config.toml
horizontal_flip = false
arch = "nf_resnet"
norm = "none_scaled_ws"
init = "xavier_uniform"
precondition_frequency = 50
cautious_weight_decay = true
warmup_steps = 450
Rows from block 6 of a small multi-label image tagger, named by matrix and row number. Rows with one number belong to one channel. Each number is 200 + 40 x the weight over its row's rms, rounded and kept within 0 to 999. All counts start at 0.
After each channel's rows are labels from the 100 images, of 14976, where the channel reaches its highest value: "top examples" is what is common among them; "patch colour" is the nearest of a few named colours to the mean colour under the peak. Only what is clearly more common there than usual is listed. The data: pixel-art sprites of 400 made-up characters on tiled backdrops. In brackets: how many of the 100.
# convs0: first 3x3 conv (model.blocks.6.convs.0.weight, 64x64x3x3, standardized in use, each kernel summed), inputs 0-63
# convs1: second 3x3 conv (model.blocks.6.convs.1.weight, 64x64x3x3, standardized in use, transposed, each kernel summed), outputs 0-63

convs0.60,201,202,216,166,194,195,177,193,163,209,234,154,253,213,98,184,222,247,222,228,147,174,220,198,176,233,178,159,241,164,265,220,103,186,209,212,254,269,212,280,301,222,135,219,207,135,234,175,168,156,198,212,133,187,213,202,157,253,196,233,185,218,149,220
convs1.60,218,233,182,187,205,162,199,191,259,151,161,128,212,285,102,164,180,122,194,265,184,223,205,214,212,207,184,238,196,214,304,181,80,195,187,213,179,242,228,154,166,173,234,218,205,129,168,202,233,224,200,202,167,274,216,235,222,195,205,216,218,182,199,146
top examples: orange (91)
patch colour: orange (78)

convs0.30,245,236,142,130,204,187,192,187,186,184,154,163,206,133,149,208,159,216,163,196,264,221,85,189,244,201,220,153,163,176,264,202,240,190,252,204,196,234,287,221,237,228,208,213,264,226,115,253,207,233,234,162,218,220,213,186,203,264,213,155,244,147,196,167
convs1.30,151,196,223,265,187,162,199,262,133,233,197,196,173,142,118,128,165,179,189,171,256,210,215,165,194,180,257,198,173,210,124,154,206,188,180,315,200,184,198,205,173,140,225,198,188,169,226,121,137,198,175,158,183,191,243,238,154,161,208,195,215,217,284,209
top examples: white (45)
patch colour: black (68)

convs0.49,311,243,234,194,165,236,176,262,236,220,312,156,127,202,173,219,149,146,154,221,178,199,193,208,247,257,255,172,225,226,220,215,191,246,167,177,215,232,176,204,202,231,180,255,144,107,247,173,182,205,211,193,226,188,198,145,162,275,193,227,184,213,201,209
convs1.49,200,155,209,186,260,219,178,117,225,316,203,171,224,145,244,208,121,141,163,253,290,218,231,228,232,247,142,223,182,263,200,155,212,206,218,244,217,177,181,173,218,217,187,166,240,167,253,211,257,189,223,173,170,237,205,225,233,136,244,252,232,197,216,201
top examples: red (62)
patch colour: white (41); red (26)

convs0.43,183,245,196,196,207,210,172,190,177,171,193,232,146,236,270,267,208,220,213,180,194,198,257,258,201,99,186,178,176,131,190,218,215,190,251,184,243,243,134,246,160,165,179,230,234,205,283,159,135,144,139,247,222,163,213,196,167,230,297,241,223,182,164,230
convs1.43,128,207,244,210,191,270,256,265,148,193,188,130,275,203,217,249,233,198,212,169,200,246,215,217,171,203,206,235,225,217,159,247,158,185,323,265,240,222,226,198,220,168,156,137,173,190,155,232,172,231,165,168,158,198,178,191,234,171,193,103,175,182,224,225
top examples: large (83); red (58); black (29)
patch colour: red (29)

convs0.28,169,226,186,219,248,196,198,145,156,228,179,203,158,205,166,160,167,221,175,221,147,215,178,211,213,222,263,291,217,171,222,196,109,267,156,191,204,182,143,207,141,71,256,221,260,173,218,202,295,234,198,180,227,206,212,234,220,162,233,210,239,187,167,169
convs1.28,227,249,172,177,196,186,215,87,190,166,204,109,210,239,214,145,177,144,216,178,186,193,176,189,206,181,183,179,250,204,263,175,109,232,145,113,158,214,184,190,109,222,227,214,151,198,229,188,274,186,195,156,253,234,228,230,228,168,165,197,217,153,158,175
top examples: purple (100)
patch colour: purple (97)

convs0.29,191,192,164,309,141,195,213,245,182,115,253,243,195,261,236,209,248,259,212,271,138,178,149,195,211,229,196,168,195,155,254,202,182,151,248,217,209,201,152,199,158,222,191,182,215,161,187,231,102,175,205,292,196,164,203,177,201,209,203,258,160,197,161,174
convs1.29,226,209,235,156,138,178,214,164,223,223,165,187,246,204,225,187,167,202,248,296,251,171,166,230,253,282,127,127,217,218,273,182,144,256,183,231,200,173,209,183,195,157,210,126,259,173,214,151,194,153,221,226,198,278,219,208,260,159,234,167,176,173,224,178
top examples: teal (72)
patch colour: green (42)

convs0.53,130,230,111,212,240,234,214,164,198,281,210,119,230,187,213,190,248,251,200,196,140,173,207,184,153,165,211,179,191,227,206,222,231,181,190,219,313,226,205,213,163,172,125,225,155,219,269,118,166,211,252,192,220,197,194,146,199,256,163,244,195,241,184,238
convs1.53,243,195,222,230,195,223,198,135,174,232,171,165,268,205,217,161,255,177,184,262,233,171,213,144,193,186,207,222,241,215,188,255,228,173,236,176,203,217,164,155,184,113,191,230,143,175,225,167,159,258,279,220,233,272,230,178,108,251,112,243,197,249,229,173
top examples: teal (43)
patch colour: white (26)

convs0.59,196,213,237,240,199,170,255,138,179,166,200,175,235,185,193,238,188,180,242,122,196,202,209,230,245,276,224,230,208,241,157,243,152,255,203,207,238,217,249,208,134,248,167,140,205,275,145,184,170,161,161,219,241,205,206,159,160,213,260,204,198,88,129,161
convs1.59,185,225,179,106,244,211,214,134,219,190,251,196,180,159,158,188,122,191,240,218,237,263,187,226,196,231,210,212,220,186,216,169,173,220,236,221,141,251,200,124,210,232,153,229,237,190,169,286,121,208,168,183,170,190,234,186,254,217,273,175,236,232,214,304
top examples: white (99)
patch colour: white (31)

convs0.18,193,215,223,216,173,184,208,241,248,217,208,218,159,138,273,194,251,254,221,202,190,157,208,145,179,227,202,181,251,123,178,219,226,223,242,169,240,173,270,181,218,161,70,149,228,89,218,238,185,210,195,226,185,268,189,203,219,199,184,130,253,194,198,172
convs1.18,195,177,200,207,150,184,192,192,270,216,235,249,171,131,228,209,174,218,233,200,203,198,186,205,215,228,211,194,195,211,167,218,203,182,242,166,174,153,253,106,132,204,73,189,215,106,170,227,171,176,183,294,129,164,190,158,243,169,139,167,198,256,200,206
top examples: red (100)
patch colour: red (92)

convs0.61,177,176,210,240,272,218,192,189,150,198,216,211,146,143,142,144,237,240,151,209,193,173,166,150,113,200,205,187,216,155,174,209,201,255,208,263,145,307,209,204,212,198,204,228,193,189,251,163,151,240,280,201,205,203,188,188,162,325,214,210,186,237,190,171
convs1.61,240,199,147,271,110,233,240,206,204,213,265,149,149,171,189,182,196,186,259,206,307,166,222,194,215,219,220,263,219,202,196,164,270,179,187,220,226,201,231,235,212,134,271,183,240,237,191,159,121,228,198,218,175,249,239,187,174,206,173,251,113,217,215,201
top examples: large (75); green (39)
patch colour: green (33)

convs0.32,244,148,227,226,209,232,161,189,221,193,199,191,147,232,160,181,129,157,248,191,228,113,156,182,201,208,147,185,188,238,205,207,196,223,166,142,96,264,256,198,202,200,249,207,256,152,206,197,241,227,288,160,214,229,294,213,145,201,226,241,154,234,208,234
convs1.32,262,198,129,232,248,196,234,222,228,288,217,184,199,269,213,186,212,228,169,211,242,274,229,193,226,93,222,128,210,274,172,153,181,170,184,246,174,220,156,167,226,236,280,208,141,236,242,235,226,225,164,194,190,171,230,180,195,208,167,198,241,231,136,232
top examples: orange (42)
patch colour: orange (27)

convs0.25,198,170,197,230,227,216,232,213,183,192,189,173,233,184,215,227,226,219,187,127,200,228,154,180,163,157,239,214,202,137,354,187,184,309,224,216,268,199,170,259,165,274,206,220,190,165,196,202,227,241,136,204,148,203,188,226,128,199,137,152,185,201,210,203
convs1.25,161,179,174,152,189,190,193,357,136,211,207,183,207,224,188,240,140,206,241,126,197,209,222,220,207,283,214,173,266,174,218,225,182,234,209,197,207,224,208,218,217,242,212,277,204,152,226,235,245,154,140,162,234,218,184,141,216,231,251,255,210,194,158,159
top examples: brown (58); black (28)
patch colour: brown (56)

convs0.22,171,216,198,144,208,198,198,205,165,163,220,230,197,248,207,214,213,244,164,162,152,216,172,205,191,239,203,239,195,310,158,195,200,215,229,151,181,215,167,219,2,238,179,198,168,237,189,170,145,217,229,197,226,212,201,219,209,255,251,188,205,263,176,221
convs1.22,239,213,183,200,209,133,214,204,234,183,198,216,238,204,203,150,226,205,201,64,211,191,197,155,208,242,143,155,203,235,89,164,222,231,162,156,203,243,192,208,76,208,225,190,196,227,241,182,204,203,193,207,265,253,220,183,266,158,163,234,229,248,233,209
top examples: yellow (80)
patch colour: yellow (61)

convs0.62,116,206,182,200,250,166,104,178,130,193,197,159,203,241,182,237,169,209,185,311,144,245,153,201,224,186,210,183,163,149,183,173,206,261,173,196,168,231,225,146,223,227,126,173,202,185,259,166,248,220,241,239,228,265,263,199,231,237,217,183,175,194,218,261
convs1.62,186,166,182,179,175,228,132,164,185,152,208,190,189,214,149,207,187,257,203,172,203,143,260,211,261,267,181,255,165,216,164,202,238,142,188,193,193,222,155,214,200,179,231,221,248,283,211,224,247,234,180,216,226,132,258,128,124,242,180,227,89,223,251,180
top examples: large (83); green (29); teal (25)
patch colour: green (32)

convs0.17,193,118,158,200,227,175,198,241,205,181,190,195,163,171,215,176,222,219,229,218,203,245,172,147,135,171,164,230,205,138,257,264,228,167,179,218,187,110,167,139,218,250,202,197,292,176,177,234,192,179,231,185,164,208,228,304,248,230,239,170,178,186,148,290
convs1.17,260,131,152,174,157,226,200,228,212,184,247,212,176,135,216,194,157,174,200,256,214,219,152,204,184,236,198,287,207,185,259,178,183,239,134,248,167,159,243,213,240,199,168,193,259,253,134,232,215,162,215,141,203,187,280,242,211,171,296,211,171,128,214,213
top examples: white (69); pink (30)
patch colour: black (42)

convs0.7,229,191,223,172,206,233,206,193,208,255,202,172,135,179,231,275,126,102,173,194,245,169,161,199,238,292,214,233,197,245,158,243,175,246,242,243,156,205,213,175,155,205,176,238,241,171,274,208,148,221,212,162,214,182,228,167,135,293,242,230,217,227,239,209
convs1.7,240,174,175,165,101,214,216,256,171,235,217,123,159,148,235,179,119,194,190,212,198,249,196,239,164,195,221,202,198,234,172,180,192,225,127,244,205,197,161,175,240,236,165,181,206,127,262,206,250,136,250,191,249,235,185,110,235,135,224,145,218,175,207,229
top examples: large (84); red (53)
patch colour: red (38)

convs0.42,193,125,188,204,192,162,86,234,179,169,210,180,126,209,183,218,196,213,160,153,193,135,177,214,198,243,251,221,262,213,210,216,181,254,188,155,189,199,180,187,124,201,227,208,233,215,212,177,322,190,195,184,239,206,190,292,214,264,256,282,190,201,180,198
convs1.42,180,181,174,193,180,191,215,168,208,180,271,159,272,267,182,215,220,247,148,193,190,215,248,134,230,196,150,233,291,156,136,119,230,233,208,154,238,238,206,214,190,160,214,234,195,219,162,184,254,154,121,149,247,205,236,184,207,147,143,257,181,141,186,177
top examples: large (73); purple (68); blue (25)
patch colour: purple (60)

convs0.26,175,213,196,190,188,196,213,260,194,184,221,210,40,231,236,172,226,166,180,202,158,234,197,219,211,201,146,223,245,284,186,178,218,197,243,187,218,206,224,151,217,152,186,175,183,298,170,163,217,219,236,197,145,87,226,232,142,223,212,245,219,184,164,224
convs1.26,197,196,231,141,200,211,224,171,189,268,252,243,175,166,211,255,151,178,186,244,220,228,220,170,240,181,148,159,173,204,220,238,179,198,218,156,210,173,221,138,315,176,223,172,96,177,176,272,266,211,180,207,189,139,216,224,143,186,174,222,270,138,182,251
top examples: red (57); orange (32)
patch colour: red (44)

convs0.34,160,163,206,199,207,234,185,224,57,199,214,206,84,203,164,158,182,227,184,231,169,184,215,186,214,212,160,166,248,122,172,206,210,211,227,151,188,206,215,252,233,190,293,163,214,212,189,237,234,196,223,164,182,291,189,210,186,238,220,127,269,179,201,216
convs1.34,231,134,202,169,219,189,233,224,58,236,213,218,118,183,289,213,201,151,188,231,199,153,182,225,247,155,208,181,198,237,150,217,172,212,160,195,146,178,146,213,230,177,287,250,159,241,194,226,154,180,220,151,231,223,207,200,169,219,183,166,190,128,220,237
top examples: green (98)
patch colour: green (82)

convs0.3,261,146,154,227,215,236,189,269,194,237,141,230,178,191,240,260,163,144,155,185,228,196,143,169,220,170,227,288,169,232,152,207,149,250,159,227,157,299,184,165,177,191,203,212,244,209,245,267,193,205,237,190,255,226,213,209,158,154,281,223,196,226,157,208
convs1.3,262,120,177,151,123,262,230,262,243,196,284,218,191,200,200,218,267,245,194,183,272,171,176,216,249,228,210,185,236,238,167,163,238,215,190,198,217,164,179,236,155,151,201,218,155,230,277,236,238,194,237,195,164,174,153,143,165,214,188,273,155,172,204,150
top examples: red (43)
patch colour: white (33)

convs0.51,182,215,222,162,193,195,214,281,222,189,196,134,178,216,128,173,223,225,194,108,152,211,203,217,176,233,214,231,201,143,307,172,115,185,202,273,222,251,185,233,186,252,198,230,171,283,234,189,208,207,186,138,179,171,210,206,194,258,248,266,232,164,169,161
convs1.51,165,110,212,153,188,201,182,265,201,202,188,207,283,267,138,174,192,147,160,122,246,142,191,195,253,150,195,211,190,129,228,190,225,222,265,197,212,235,190,252,218,197,174,267,220,194,124,190,280,162,169,194,137,192,195,263,183,206,209,166,202,210,173,235
top examples: brown (97)
patch colour: brown (92)

convs0.48,195,215,204,134,200,205,235,178,168,240,226,240,196,181,244,226,261,230,245,193,200,196,227,186,180,229,262,174,136,180,134,266,110,232,285,210,223,202,191,222,118,181,153,136,163,189,272,174,140,238,228,244,181,174,208,180,260,253,229,163,166,181,161,152
convs1.48,153,186,214,249,214,168,207,182,141,147,174,269,183,276,233,207,285,243,234,238,116,124,158,163,181,204,184,205,184,147,221,256,229,133,202,161,247,192,266,254,181,193,210,219,201,186,203,231,174,250,189,194,163,206,166,266,197,254,181,239,144,207,172,132
top examples: red (87); large (82)
patch colour: pink (43)

convs0.57,227,222,181,205,173,202,227,225,145,189,268,237,169,259,162,131,219,162,217,240,240,190,159,226,221,148,167,142,195,253,217,274,137,183,168,151,114,176,237,160,206,160,158,206,194,183,294,222,229,259,268,217,226,216,246,188,214,141,211,257,162,238,214,174
convs1.57,179,190,211,160,204,221,185,204,237,240,219,225,169,181,217,261,218,188,217,280,204,202,165,185,249,198,164,189,118,263,276,214,240,238,120,203,189,285,170,196,192,207,244,270,183,139,191,226,260,239,173,206,169,211,277,173,148,172,210,248,139,184,225,287
top examples: red (28)
patch colour: white (36)

convs0.6,167,233,189,191,208,171,175,185,236,187,235,150,239,112,220,209,193,199,163,187,140,217,262,171,154,247,289,257,211,154,217,195,179,257,180,233,240,255,265,282,259,237,169,233,213,227,225,182,146,179,179,172,190,112,237,186,174,162,153,252,153,167,205,165
convs1.6,236,214,167,230,164,206,209,300,249,191,196,194,186,155,188,257,221,195,214,215,216,257,228,199,211,170,238,282,175,151,254,260,266,275,177,262,240,217,189,248,206,234,204,233,239,162,194,220,178,133,206,212,169,226,177,202,155,196,255,237,161,123,161,110
top examples: white (95)
patch colour: black (47)

convs0.10,180,214,170,206,162,239,129,229,232,169,120,146,208,177,245,208,202,168,169,239,120,150,153,157,171,191,201,224,231,153,251,215,174,214,188,221,165,187,190,172,268,301,211,191,188,193,148,175,256,129,163,203,220,280,279,182,191,243,196,191,264,187,152,219
convs1.10,185,146,167,149,288,216,141,165,120,165,160,238,191,196,166,179,174,220,172,189,155,137,274,194,192,207,172,141,132,155,199,205,224,207,163,219,220,221,174,226,246,161,115,231,194,180,185,159,135,202,268,172,216,202,207,211,140,198,173,116,139,236,228,213
top examples: large (85); red (82)
patch colour: red (80)

convs0.56,198,192,203,220,179,208,191,249,149,241,198,139,186,211,204,214,205,206,156,223,190,170,218,232,156,308,120,250,166,158,256,137,211,231,252,196,229,249,152,229,194,212,177,135,145,277,218,153,161,207,178,252,280,227,168,236,239,155,160,225,201,139,189,150
convs1.56,256,179,199,155,116,208,220,197,229,278,242,237,238,170,227,192,213,155,143,275,225,218,210,283,219,168,147,265,206,176,197,198,178,234,244,182,178,159,230,202,200,263,192,136,169,260,191,158,210,220,195,121,231,182,191,252,187,181,178,140,247,167,252,274
top examples: white (85)
patch colour: white (35)